config.toml
encoder_qk_norm = true
encoder_inner_norm = false
encoder_moe = "top_k"
encoder_patch_size = [8, 8]
targets = "nearness"
residual_init = "zero_last"
learning_rate = 0.0037
lr_schedule = "wsd"
Rows from block 4 of the encoder of a small model that predicts nearness at each pixel, named by matrix and row number. Rows with one number belong to one neuron. Each number is 128 + 24 x the weight over its row's rms, rounded and kept within 0 to 255. All counts start at 0. After the name is the row's rms in percent of the matrix's.
After each neuron's rows are labels from the 100 images, of 14976, where the neuron reaches its largest size: "strongest on" is what is common among them; "lies over" is the class under the peak. Only what is clearly more common there than usual is listed. The data: rendered dice on a table. In brackets: how many of the 100, against the usual share in percent.
# gate: MLP gate (encoder.blocks.4.mlp.gate.weight, 416x160), inputs 0-79
# fc1: MLP up (encoder.blocks.4.mlp.fc1.weight, 416x160), inputs 0-79
# fc2: MLP down (encoder.blocks.4.mlp.fc2.weight, 160x416, transposed), outputs 0-79

gate.285 070 [ 68 143 117 106 137 124 137 127 133 137 148 128 106 155  78 135 101 141 128  81 110 110 168 114 139 174 125 166 179 114 123 144 103 128 119 148 134 163 139 119 123 136 136 154 124  91 122 153 122 160 143 127 126 118 124  83 139 146  72 128 129 122  95 118  99 156 159 132 184  46 122 176 129 133 135 101 160  91 133 103]
fc1.285 061 [165 133 120 151 114 140 111 112 130 123 112  87 163  94 177 134 169 106 117 194 135 158 110  96 143  90 127  85 125 148 134 130 162 139 141 134 151 129 124 140 112  97 126 107 135 134 121 157  93 114 108 122 121 115 157 132 129 101 120 110 113 155 150 160 115 106 111 127  72 176 173 104 125 149 113 158  80 169 123 156]
fc2.285 071 [141 136 120 143 134 104 144 147 142 154 139 119 150 101 111 129 155 105 131 169 148 117 100 108 107  98  97 109  83 157  91 124 161  45 135 147 116 108 155 136 142 127 121 115 141  82 135 112 140 109 128  95 163 131 176 135 132 127 102 128 115 136 120 168 164 143 141 124 165 121 141 105 108 135 123 108  93 136 153 123]
strongest on: dice: three (61 vs 33.6)
lies over: die with two on top (36 vs 2.5)

gate.62 053 [164 182 118 128 109 156  57 121 124  98 109 130 121 126 138 111 128 139 133 116 134 125 150  96 150 105 125 113 130 102 150 164 105 112  52 136 146 156 137 147 161 127 153 160 173 112 142  85 109  94 145 122 159  85 125 144 164 144 150 127 116 128  93 113 135 151 118  96 155 100 153 160 155 128 164  99 181 160 140 111]
fc1.62 062 [134 187  93 135 105 139 114 169 152 123  96  99 175 147 120 131 123 129 127 104 152 144 141 105 127 144 123 133 109 112 167 153 102 130  81 148 141 134 145 151 136 122 140 158 181 105 159  93 126 132 159 126 149 136 168 114 112 154 154 107 114 134 121 116 119 130 141 115 181 104 179 150 165 117 122 121 123 144 130 134]
fc2.62 062 [112 153 150 108 132  88 102 143 143 134 128 153 176 121 115 118 146 131 126  92  98 169  92 133 113 118 154 115 143 101 147 149 149 176 100 111 102 155 148  97 112 115 146 102 104 106 122 106 110 134 134 180 102 133 114  97 112 130 140 115 145 127 168  95 133 131  92 144 101 106 103 126 135 114 143 134 143 137 119 131]
strongest on: one on top (75 vs 30.1); dice: three (61 vs 33.6); black die (41 vs 15.9)
lies over: die with one on top (69 vs 2.5)

gate.361 130 [139 116 136 108 113 107 123 129 142 164 104 123 180 180 121 125 137 115 115 100 119 142 133 109 114 125 138 131 113  81 196 124 135 104 139  91 165 103 167 161 139 118 175 141 155 150 129 179 138 133 112 127 134 167 111 142  91 168 123 162 109 127 114 118 180 130 130 143 162 144 121  98  68 139 142 111  96 105 140 128]
fc1.361 130 [133 132 127 127 133 135 107  93 131 120 127 153 116 134 119  95 131 140 115 127 128  96 105 112 105 102 136 135 120 172  74 133 164 103  92 160 102 137 117  92 108 150 108 127  92 136  94 152  99 144 120 118 126 118 104 125 126 129 124 118 121 120 175 131 118 150 130 124 129 136  95 129 120 148 160 124 174 118 113 118]
fc2.361 141 [116 142 126 137  97  88 158 136 130 128  83 126 110 145 117  99 122 108  93  85 144 131 149 127 106 150 156  86 166 101 167 130 116 115 110 133 120 139 152 161 108 132 122 160 126 168 145 106 130 101 125 183 123 155 145 131 107 136 149 110  94 130 127 114 157  88 148 154  98 141 121 135 101 137 152  98  94 121  83 181]
strongest on: green die (35 vs 15.7)
lies over: die with five on top (26 vs 2.5)

gate.313 044 [191 153 140  72  88 149 115 135 114 159 109 146 157 121  81 144 126  89 121 118 144 137  92 154 170 164 118 107  84 153 131 131  99 158 132 139 129 171 116 117 102 100 145 117 145 116 153 131 160 131 123 119 130  85 107 143 135  84 169 117 136 141  95 136  99 130 138  87 121 149 167 142 122 131 113 110 159 162 131 104]
fc1.313 049 [155 143 141 128 172 157 125 119 183 153 129 142 125 175 129 108 137 130 142  86 155 102 145 114 125 146 140 112 120 146 120  98 126  97 106 123 115 164 161 112 131 119 120 120 137  81 159  90 162 133  99 131 127 148 139 110 104 126 155 145 136  91 103 175 166 121 147 139 119 118 156 142 117 111 127 145 124 145 111 155]
fc2.313 047 [106 124 140 158 139 115 159 113 167 135 107 130 125 129 128 147 118 147 151 125 135 155 123 111 132 139  78  91 142 141 127 140 121 139  92 148 142 123 155 139 143 126 145 157  93  95 106 143  99 136 140  77 156 109 119 123 119 138 177 108 117 104 139 127 149  84 119 102 125 128  66 136 140  55 119 142 130 109 182 118]
strongest on: one on top (87 vs 30.1)
lies over: die with one on top (81 vs 2.5)

gate.294 135 [122 142 157 136 125 122 138 122 172 134 174 104 120 151 120 144 151 122 110 133 151  94  85 132 140 157 158 172 135 106 105 138  94  88 118 114 122 186  97  99 170 108 144 155 169  96 140 137 133 136 130 106 145 123 120  79 111 128 119 128 102 134 114  93  97 114  95  91 127 146 140 135 143 144 107  92 146 118  98 153]
fc1.294 136 [110 135 135 140 135 133 118 145 141 156 151 127 136 164 137 118 131 100 157 151 135  91  77 180 123 134 141 104 133 143 145 133 103  75 115 141 114 150 122 105 174 121 170 141 178 136 132 120 122  99 127 144 128 129 131  98 139  92  89 130  67 121 136  99 112 117 102 119 132  86 133 144 141 147 111  90 185 138 121 141]
fc2.294 125 [ 97  93 145 113 135 142 138 136 162 141  70 153 124 159 126 155 149 129 130 105 151 135 119 168 180 125  74 145 141 116 101 152  96 159 111 115 138 149 112 133 140 133 123 135 125 125 102 156  93 139 112 174 125 166 129 112 128 119 118 128 130 123 152 137 144 133 109 110 130 110 120  88  96 107 106 210 128 144 134 133]
strongest on: one on top (88 vs 30.1); black die (43 vs 15.9)
lies over: die with one on top (83 vs 2.5)

gate.74 102 [151 133 140  97 153 127  70 130  77 155 107 153 121 125 138 120  92  82 118 162 141 137 115 137 151 132 105 138 162 151 121 156  78 115  92 111 156 118 135 146 106 153 153 146 110 123 120  95 120 145 105 148 143 110 101 176  98 166 116 141  93 130  93 125 129 148 123 147 126 154 137  98 126 108 158  94 102 139 114 108]
fc1.74 110 [ 98 147 113 123 157 167 111 109 162 120  94 179 105  94 172 135 105  93 137 161 143 121 140 113 114 150 124 110 107 146  93 183 115 109 114 139 139 106 119 178 149 104 103 119 176 133 149 115 124 107 133 154 157 101 121 127 125 125 133 165 101 157 137 122 137 143 185 110 105 108 135 170 133 122 123  97 125 164 124 125]
fc2.74 113 [151 109 166 140 165 150 139 142 114 122 132 140 141 104 126 141 135 123  88 122 144 117 127 156 115 132 141 153  83 119  69 116 113 113 116 148 116 105 130 160  93 103 135  85 167 149 114 101 110 138 110 134 145 156  66 201 172 129 133 142 137 121  85 159 111 113 106 162 187 119 113 134 121 148  87  82 125 125 116  99]
strongest on: two on top (73 vs 29.8)
lies over: die with two on top (69 vs 2.5)

gate.302 113 [ 79 125 121 144 144 140 129 107 156 123 141  76 110 109 151 154 107 106 108 125 145 136 105 172 126 129 161 137 102 112  92  94 133 129 146 124 168 116 103 175 127 134 131 116 133 112 155 168 116 118 116 164 103  88 128 144 169 123 145  61 154 171 104 107  90 133  80 107 127 119 129 141 128 134 140  92 127 121  98 162]
fc1.302 126 [ 98 116 191 124 149 153 138 117 155 108 127 147  89 145 155  95 162 118 114  87 121 117 190 121 167  90 171 167 119 119 107 130 109 161  97  96 132 147 135 117 125 126  97 108 119  88 121 141 151  88 162 127  93 133  87 158 157  85 139 104 151 145 139 162 161 140 142 146 101  97 107 145 134 103 144 121 105 121 120 170]
fc2.302 121 [138 123  94  93  88 121 170 132 164 153 134  97 157 162 104 138 120 109 149 122 101 141 111 127 110 105 144 129  93 120 158 135 115 157 134 111 169 133 141 103 107 122 123 145 160 119  92 123 180 104 127 127 135 137 185 175 123 133 108 129 118 105 113 125 151 150 103 178 125 134  85  97 126 130 130 128 172 118 156 119]
strongest on: black die (41 vs 15.9)
lies over: die with five on top (41 vs 2.5)

gate.334 102 [146 151 131  96 155 112  71 104  92 135 128 125  80 177 102 183 135 152 101 178 108 135 146 135 164 147 125 145 168 125 129 120 120 144  65 108 129 161 121 141 144 128 142 124  93 173 135 108 127 140 121 140 117 108 137 148 109  67 153 160 155 153 116 135 147 126 149 143 147 157 101 124 107  82 158 132 144 107  82  84]
fc1.334 103 [142 138 144 149 121 131 154 160 139 143 152 120 144 157 132 140 110 142 124 135 110 121 137 120 122  98  81 160 132 126 156  92 129 136 110 145 170 145  95 113 115 121 118 158 108 161  94 127 130 159 128  96 122 158 150 125 139 144  95 100 144  93  80  80 174 129  74 143  94 144 156 124 119 127 134 156  95  93 142 130]
fc2.334 114 [132 128 112  72  93 118 158 128 123 142 110  81 161 144 121 136 112 185 131 125 107  73 112 147 113 103 134 105  88 123 122 167 156 143 137 130 111 132 134  88 123 119 103 142  88 126 170 182 137 135 162 161 157 118 125  81  84 146 114 133 151  91 164 131 105 117 141 118  93 110 120 149 137 129 156 121 144 139 117 162]
strongest on: two on top (72 vs 29.8)
lies over: die with two on top (59 vs 2.5)

gate.288 064 [140 168 110 106 113 154  89 135 115 157 155 101 146 128 124 120  89 145 107 163 135 144  97 123 154 165 140 132 176 143 111 151 123 127 124 136  93  87 119 194 131 118 132 128 135 130 153 119 159 143 130 120 128 130 105 141  92 106 129 184 123 157 142 100 161  96 121 124 108 122  98 130 128 129 129 125 144 102 175 106]
fc1.288 067 [118 115 131 192 139 131 126 139 155 131 107 143 144 161 136 114  57 138 163  99 173 159  93 106 113  92 112 100 132 108 172 139 164 136 166 134 124 128 143 126 125 113 138 116 139 110 105  59 141 162 112 118 123 135 143 136 104 106 112 103 120 130 127 122 142  94 133 123 138 100 105 105 112 125 130 138 116 109 105 155]
fc2.288 070 [125 161 147 145  91 155 131  97 114 147 139 141 154 156 127  85 134 137 114 128 118 101  96 145 153 151 150 109 103 129 111 106 100 122 117 150 134  97 145 119 174 115 150 108 123 111 153 102 123 121 110 105 136 148 162 122 142  83  94 104 126 113 131 135  66  76 109 108 131 147 128 147 163 145 121 170 120 126 166 121]
strongest on: two on top (70 vs 29.8); dice: three (62 vs 33.6)
lies over: die with two on top (64 vs 2.5)

gate.290 057 [139 142 122 112 132 133  99 146 119 140 167  95 136  88 109 160  98  68 156 153 114 153 115 147 138 126 114 131 124 162 124 109 126 153 158 144 134 109 136 171 137 129 109 133 132 139 114 112 170  90 121 128 136  77 137 160 126 148 126 107 118 120 103 130 140 149 175 116  97  96  94 134 129  93 112 139 115 129  86 109]
fc1.290 058 [111 121 140 156 131  71 159 125 137 125 113 140 119 188 135  83 115 182  96 110 129 118 139 119 107 133 155 139 160 102 134 116 137  86  99 118 141 153 138  95 119 131 156 143 108 124 125 131 102 157 129 125 114 169 101 104 116 124 113 138 130 113 164 148 122 121  94 142 160 168 129 115 120 146 145 116 109 131 154 152]
fc2.290 059 [136 134 124 144 126 145 121 108 171 112 129  90 161 158 109 119 168 156 170 114  89 172 159 126 156 110 112 148 156 128 107 121  68 133 101 149 128 111 146 129 134 151 130 131 162 135 118 136  94 126 157  95 125  93 145 105 111 122  92 101 112 113 128 134 179 131 165 116 119 148 113 120 127  60 126 171 135 126 127 123]
strongest on: one on top (68 vs 30.1)
lies over: die with one on top (58 vs 2.5); die with two on top (27 vs 2.5)

gate.207 069 [135 122 110 175 140 107 115 177 119 133 161 113 148 139 116 123  93 148 101 133  97 146 143 145 120 161 155 137 210 130 134 101 111 106 135 147  96  96 157 154 138 105 150 153 111 169 124 125 120 138 120 131 125 180 137 166 180 103 131  92  70 144 140 119 123  96 112 118 170 147 142  92 132 141 111 122 128 119 104 100]
fc1.207 073 [162 124 132 115 119 154 157 123 147 151 119 145 156 111  94 109 132  92 116 111 127 190 143 118 148 192 114 126 114 108 162 114 136 135  38 104 142 136 145 143 131 118 135 127 137 145 182 126 119 128 123 104 122 114  83 104 149 152  96 102 129 103 201 107 148  95 114 156 130 125 130 165 145 133 140 111 159 117  96 112]
fc2.207 068 [ 85 137  80 140 114 104 131 161  94 143  89 143 106 142  83 125 119 113 110 135 147 153 123 124 130 156 165 117 108  66 131 130 112 120 145 124 165 128 147 108 142 117 147 141 148 167 145 101 116 116  77 114  76 148 136 125 126 176 150 104 141 128 107 140 133 128 101 147 158 183 132  87 135 161 143 152 127 125 102 136]
strongest on: yellow die (35 vs 15.8); white die (34 vs 15.6)
lies over: die with four on top (29 vs 2.5); die with five on top (25 vs 2.5)

gate.81 135 [132 143  99 111 105 167 133 112  95 156 166 136 147 111 133 148 118  98  88 180 136 118 117 165 113 150 131  85 109 154 153 169  92 166 133 124 125 158 110 116 138 137  81 104 113 120 181 126  89 113 142 116 120 102 119 105 108 128 167 143 136 170 138  86 120 113 154 119 122 152 119 162 134 111 124 100 120 139  93 161]
fc1.81 128 [126  95 136 156 165 145 105 134 118  91 119 133 141 130 147  93 142 115 144 113 160 124 128  95 128 130 136 110 140 152 116 124 145 128 131 140 111 178 166 128 131 109 146 124 119  93 106 169 122 117 174 113 112 143 111 132 114 124 120 140 160 113 112 122 121  98 193 126 131 124 152  67 111 148 146 137 107 105  91 174]
fc2.81 120 [110 145 139 127  86 107 154 140 110  96 139 129 119 133 132 115 135 134 105 151 121 152 147 142 134 114 135  97  75 120 148  94 147 155  69  66 166 159 123 129 120 144 133 120  66 160 163 164 113 146 144 151 107 125 121 140 123 122  94 101 125 144 134 131 155 123 118 117 114 139 133 195 105  98 145 158  97 134 163 174]
strongest on: one on top (72 vs 30.1)
lies over: die with one on top (66 vs 2.5)

gate.181 005 [ 77 129 150 115 105  74 154 135  94 129 104 114 109 108 171 124 140  98 161 102 131 108  80 108 170 134 102  99 137 131  94 185 148 116 125 128 142 135 152  93 117 133 141 146 116 139 117 127 117 143 143 138 107  83 135 121 112 125 162 175  61 159 177  79 167 111 132 125 169  91  85 149 122 161 106 114 127 156 178 130]
fc1.181 006 [142 136 115 128 110 143 142 139 141  87 147 147 122 147 123 130  94 136  79 155 122  96 157 117 123 127 131 111  98  92 115  56 119 119 122 122 201 127 100 101 134 130  91 126 143 128 143 122 114 120 129 143 128 137 168 139 142 129 110 127 142 126 115 169 136 191 101 151 124 133 163 107 117 108 116 125 135 141 104 143]
fc2.181 006 [139 140  95 139 160 109  96 109 134 108 156 141 126 149  72 109  66 146 119 156  92 115 126 132 151 123 167 149  62 122 143 169 140 147 143 101 127  89 130 118 175 111 103 108 121 134 105 116 146 113 126  98 156 170 103 138 144 114 141 132 158 138 121 114  93 155 104 138 110 132 119  90 112  90 120 112 131 131 125 136]
strongest on: black die (46 vs 15.9)
lies over: die with four on top (25 vs 2.5)

gate.103 062 [117 171 139 104 138 124  56 136  96 143 140 164 118  83 135 157  95 102 117 115 138 154 170 137  87 128 119  82 112 120 127 139 103 122 122 124 143 130 100 162 130 141 168 137 139 117 129 124  91 154 132 133 146  93  86 186 130 171 167 134 124 133 111 128 153 154 119  91 107 127 167 158 120 134 142  92 118 116 124 115]
fc1.103 064 [115  95 139 147 166 124 153 109 116 140 100  78 150 144 118 112 138 144 166 102 139 131  87 118 137 123 118 148 141  93 111 130 176 109 128 144 121 127 154  82 128 111 124 116 100 133 131 163 163 101 152 125  95 189 136  92  92 133  93 123 118 139 155 124 156 133 145 143 150 135  84 106 126 162 135 176  74 104 135 123]
fc2.103 070 [109 134 130 162  72  71 116 119 184 150 133  94 115 156 100 122 118  96 121 171 142 123 108 103 112 136 127 134 154 134 118 126 126  92 133 127 144 105 121  91 158 164 137 116 147 151 121 182 165 107  99  81 121 177 145 145 119 134 103 144 116 128 136 141 128 146 121 144 132 156 155  93 108 123 175 139 102 185 121 107]
strongest on: grey die (37 vs 15.8)
lies over: die with two on top (36 vs 2.5); die with four on top (25 vs 2.5)

gate.304 059 [182 111 124 115  94 104 119 160 128 104 156 124 107 111 148 170 147 102  99 111 141 142 151 135 137 137 146  70 149 150 128 117 106 119 127  94 122 125 108 155 145 117 119 104 158 127 154 131 147 160 144 114 119 161 146 129 149 177 105 128 151 121 139 143 126 139 147 139 134 165 182 140 119 136 100  96 173 119 111 126]
fc1.304 059 [168 102 123 116 157 160  90 124 130 127 153 126 108 130 145 148 139 122 114 106 123 143 160 125 144 124 154 129 104 156 109 161  56 136 164 102 128 122 115 136 174 117 144 105 143 157 130 111 181 183 156 107 145 141 135 128 129 103  80 136  89  95 106 156 146 135 112 133 124 146 158 108 117 122 102  86 193 141 112 133]
fc2.304 061 [124 125 104 148 162  94  92 161 120 110 144 116 114  81 156 142 117  92 115 131 149 141 116 138 123 143 107 140 149 147 112 169 166 160 111 163  88 125 101 165  82 121 103 115 111 102 150 103 113 116  89 152 123 124 119 107 129 166 123 147 133 159 110  87 140 130 110 158 106 154 119 132 144 126 137 143 106 142 114 129]
strongest on: two on top (67 vs 29.8)
lies over: die with two on top (53 vs 2.5)

gate.351 071 [154 128 123  75 146 156 145 121 129 157 122 142 166 161 111  90  75 101  78 113 108  98 156 164 142 131  99 150 146 118 168 109 140 185 150 137 139 187 134 160 170 146 163 111 140 136 142 156 182 107 138 113 139 118 125 113 102 114 110 119  97 158 111 116 136 149 118 128 118 100 115 127 150 143 158 115 124 160 121  94]
fc1.351 079 [127  85 137 169  95 121 104 132 144 123 129 134 111 100 120 129 158 105 169 134  99 159  99 129 106  70 178 129 116 145 132 144 131 109 149 136 123  94 143 117 139  96 114 127 139 159 138 138 137 155 111 140 131  89 136 107 146 112  76  68 139 162 153 160 129 122 159 133 118 135 118 117 132 150 127  92 136  93 116 168]
fc2.351 078 [162  92 137 143  86 110 166 113  76 135 138 176 140 118 141 127 119 122 122 147 149 124 112 105 119 105 121 107 114 138 138 104 152 110 134  92 130 112 103 146 153 138 135  97 128 123 167 130 140 130 179 184  94  89 183 145  99 122 130 147 130  97 101 135 103  83 142 100 179 155 141  92 136 136 156 141 138 154 140  97]
strongest on: dice: three (62 vs 33.6); one on top (60 vs 30.1); black die (36 vs 15.9)
lies over: die with one on top (46 vs 2.5)

gate.404 113 [110 139 123 115 180 145 139 121 175  66 100 135 130 155 124 121 171 144 119 137 137 103 129 164 138 152 139 105 127 126 140 155 133 183 153 107 117 133 145 156 135 131 154 124 140 125 123  89 132 136 147 145 152 130  86 103 128 102 121 121 123  98 163 144  97 119 181 168 173 128  98 131 104 144 110 114 100 165  73 110]
fc1.404 114 [118 119 107 116 144 120 126 122 149 169 157 122 168  96 151  87  89 112 123 129 169 147 154 136 113 137 150 161 116 114 127 151 121 104 107 130 122 126 115 138 132 125 110 157 135 127 130  72  96 151 130 115 166 157 124 141 106 133 153  80 123 198 121 114 131 109  94 116  87  90  97 138 127  93 132 129 148 132 153 141]
fc2.404 114 [138 127 131  96 125 112 144 108 133 130 116 113 189  88 112  92 147 143 150  85 120  82 158 117 110 131 160 109 122 162 146 125 133 105 104 115 165 135 181 104 148 110 125 128 108 107 149 153 115  92 125 116 146 129 146 113 112 165 165  98 153 128 100 135 155 124 130 135 137 119 112 126 118 131 135 120 136 139 167 121]
strongest on: one on top (84 vs 30.1)
lies over: die with one on top (83 vs 2.5)

gate.168 129 [132 180 110 143 147 124 148 144 104 112 125 158 137  87 141  90 103 151 141 138 122 141 103 151 110 156 150 131 118 143  93 120 108 111 138 116 127 171  83 134 136 110 135 134 104 129 144 145 104 132 159 139 157 148 138  90 150 124 113 108 145 147 144 125 133 212  82 100 122  84 121 104 130 119 117  78 129 110 137 109]
fc1.168 138 [136 142 103 146 152 119 152 153 168 190 122 165 145 140 158 151 150 145 133  49 134 145 123 113 121 130 117  95 154 109 141  95 126  96 122 117 162 153 144 127 110 108 145 122 111 170  99 116 133 129 112 123 130 108 134 116 113 164  97 137 127  80  96 153 139 146 112 121 121 138 116 135 112 111 130  99 116  99 121 115]
fc2.168 142 [138 131 123 152 149 119 158 123 155 162 120 149 151 125 147 143 101 131 100 102 114 137  73 118 145 156 147 135 101 110 117 140 115 147 139 119  99 173 154 121 125 146 114 155 126 155 112 136 113  94 133  97 103 149 139 181 105 103 156 120  89 145  98 122 119  98 109  95 105  75 155 119 155 134  91 137 127 135 111 104]
strongest on: dice: three (68 vs 33.6); brown die (43 vs 15.9)
lies over: die with four on top (27 vs 2.5)

gate.202 010 [109 119 146 144 124 166  95 124  98 121 158 131  98 138 118 121 101 163 140 128  89 114 163 132 137 141 141  92 140 136 132  80 142 119 143 145 150 111  89 199 157 137 122 161 125 136 154 153 143 124 124 142 118 153 132 114 126 138 130 103 121 132 137 143 130 125 103  93  77 128 136 101 107 113 140 112 134  97  99 148]
fc1.202 011 [110 110 132 126 110 149 102 139 132  95 121 120 131 149 137 140 119 152  95 138  75 126 148 132 121 164 128 121 129 118 131  71 120  98 160 123 139 151  86 187 148 143 125 137 107 111 179 141 111 163 142 119 124 165 111 138 128 120 116  99 184 144 117 118 128 121 111 107 103 163 144  86  84  93 135  87 172 119  90 168]
fc2.202 013 [157 112 127 123 140 104 129 131 130  96  55 150 102 119 121 153 158 104 121 138 112 118 113 165 108 114 112 143 175 103 143 101 130 151  80 150  86 209 130 110  94 150 149 108 125 164 157 143 122 141 155 163 141  91 161 133  92 145 148  98 143 140 128 143 150 118 139 144 130 101 102 184 170 119 130 118 111 114 176  98]
strongest on: black die (43 vs 15.9)
lies over: die with six on top (42 vs 2.4); die with five on top (39 vs 2.5)

gate.169 115 [129 164 180 134 118 159 132 128 174 139 102 142 109 149 156 134 161 124 132 112 147  99 128 163 140 106 143 123 126 128  82 121 130 170 104 116 142 127 137 133 108 127 126 124 138 164 131 100 163 103 129 159 128  71  94 117 126 129 126  95 129 154 146 147 109 164 129 121 122 154 146 101 144 124  97  87 132 134 103 119]
fc1.169 111 [112 132 114 119 136 176 101 155 138 148 164 134  63 150 114 136 165 139 140  79 121  97  91 106 104 142 151 140 129 109 131  80 140 173 119 136 127 155 102 155 134 105 116  88 125 149 141 111 116 167 197 112 104 139 129 136 129 156 137 160 131 163 130 100 103 114 118 156 113 129 138 119 131 111  88 108  99 131 142 125]
fc2.169 116 [149 115 131 183  97 179 148 120 136 126 140 103 118 153 102  72 147 162 135 131 147 147 159  99 117 111 126 106 139 121 103 134 117 150 134 121 141 116 116 156 157 139 100 100 130 122 113  86 133 131 136 111  83 143 150 136 172 138 155 151 119 103 183  99 149 161 117 136 146 117 115 118 131 101 157 169 164  83 126 159]
strongest on: black die (44 vs 15.9)
lies over: die with one on top (31 vs 2.5); die with two on top (26 vs 2.5)

gate.206 080 [142 108 121 124 122 158 138 116 175 171  91 114 137 117  84  99 177 119  97 109  87 120 167 140 139 122 138 111 144 161  74 135 135 115 163 119 119 107 107 161 153  96 131 104 150  99 127 101 169 107 113 146  95  68 111 145 142 136 146  84 148 146 163 160 121  95 135 124 163 143 146 113  91 143 152 137 113 128 123 133]
fc1.206 082 [ 80 129 118 141 157 106 141 112 108 136 167 120 135 127 156 153 147 108 119 138 145 134 130 125 135 111 104 153  90 134 192 110 111 162 107 166 136 146 138 105 119 138 136 134 134 130 154 138  85 134 113 117 113 182 115  91 108 106 118 127 105 106 146 114  96 124  96 166 106  97 131 132 133  80 139 112 169  99 113 108]
fc2.206 083 [153 138  87 110 113  78 150 165 143 172 126  88 151  91 132 160  87 108 126  85  94 147  98 147 127 154 143 146 108 121 167 117 128 147 131 100 150  88 146 135 109 116 117 126 137 143 151 158 164 130 121 143 139 138 137 166 116 100 116 109 149 111 126 103  78  93 145 141 168 140 151 153 115 103 147 124 139 123 139 147]
strongest on: one on top (71 vs 30.1)
lies over: die with one on top (54 vs 2.5)

gate.159 144 [157 127 127 145  98 129 160 143 123 110 141 171 132 158 106 142 101 129 109 132 153 105 127 162 164 112 138 115 138  84 115 134 142 165 170  95 100 137  87 129 141 110 121 168 139 141 142 169 152 143 139 143  82 121 162  75 124 128 106 119 100 104 111 114  78 133 135 118 118 181 126 145 141 129 154 149 166 128 110 136]
fc1.159 134 [124 119  68 107 110 145 140 114 172 147 119 106 103 137 119 128 130 114 128  99 114 173 129 168 157 155 115  99 112 142 146 131 134 132 156 134 105  98 143 197 154 142 173  74 143 108 165 118 153 131 117 161 112 122 152 133 144 102 122 116 131 105 120 124 162  97 164  92 131 142 157 120 160 165 114 108 170 141 138 180]
fc2.159 142 [143 126 130 113 108 143 130 130  85 107 133 143 112 119 119 139 166 112 123 138 149 113 101 146 126 147 104 110 114 151 109 137 166 113 117 166 109 142 149 160  96 113 133 132  99 134 114  95  74 137 139 127 102 104 125 109 136  75 107 150 125 132 121 136 143 113 115 116 118 140 101 171 163 121 113 100 154 184 148 122]
strongest on: grey die (34 vs 15.8)
lies over: die with four on top (32 vs 2.5)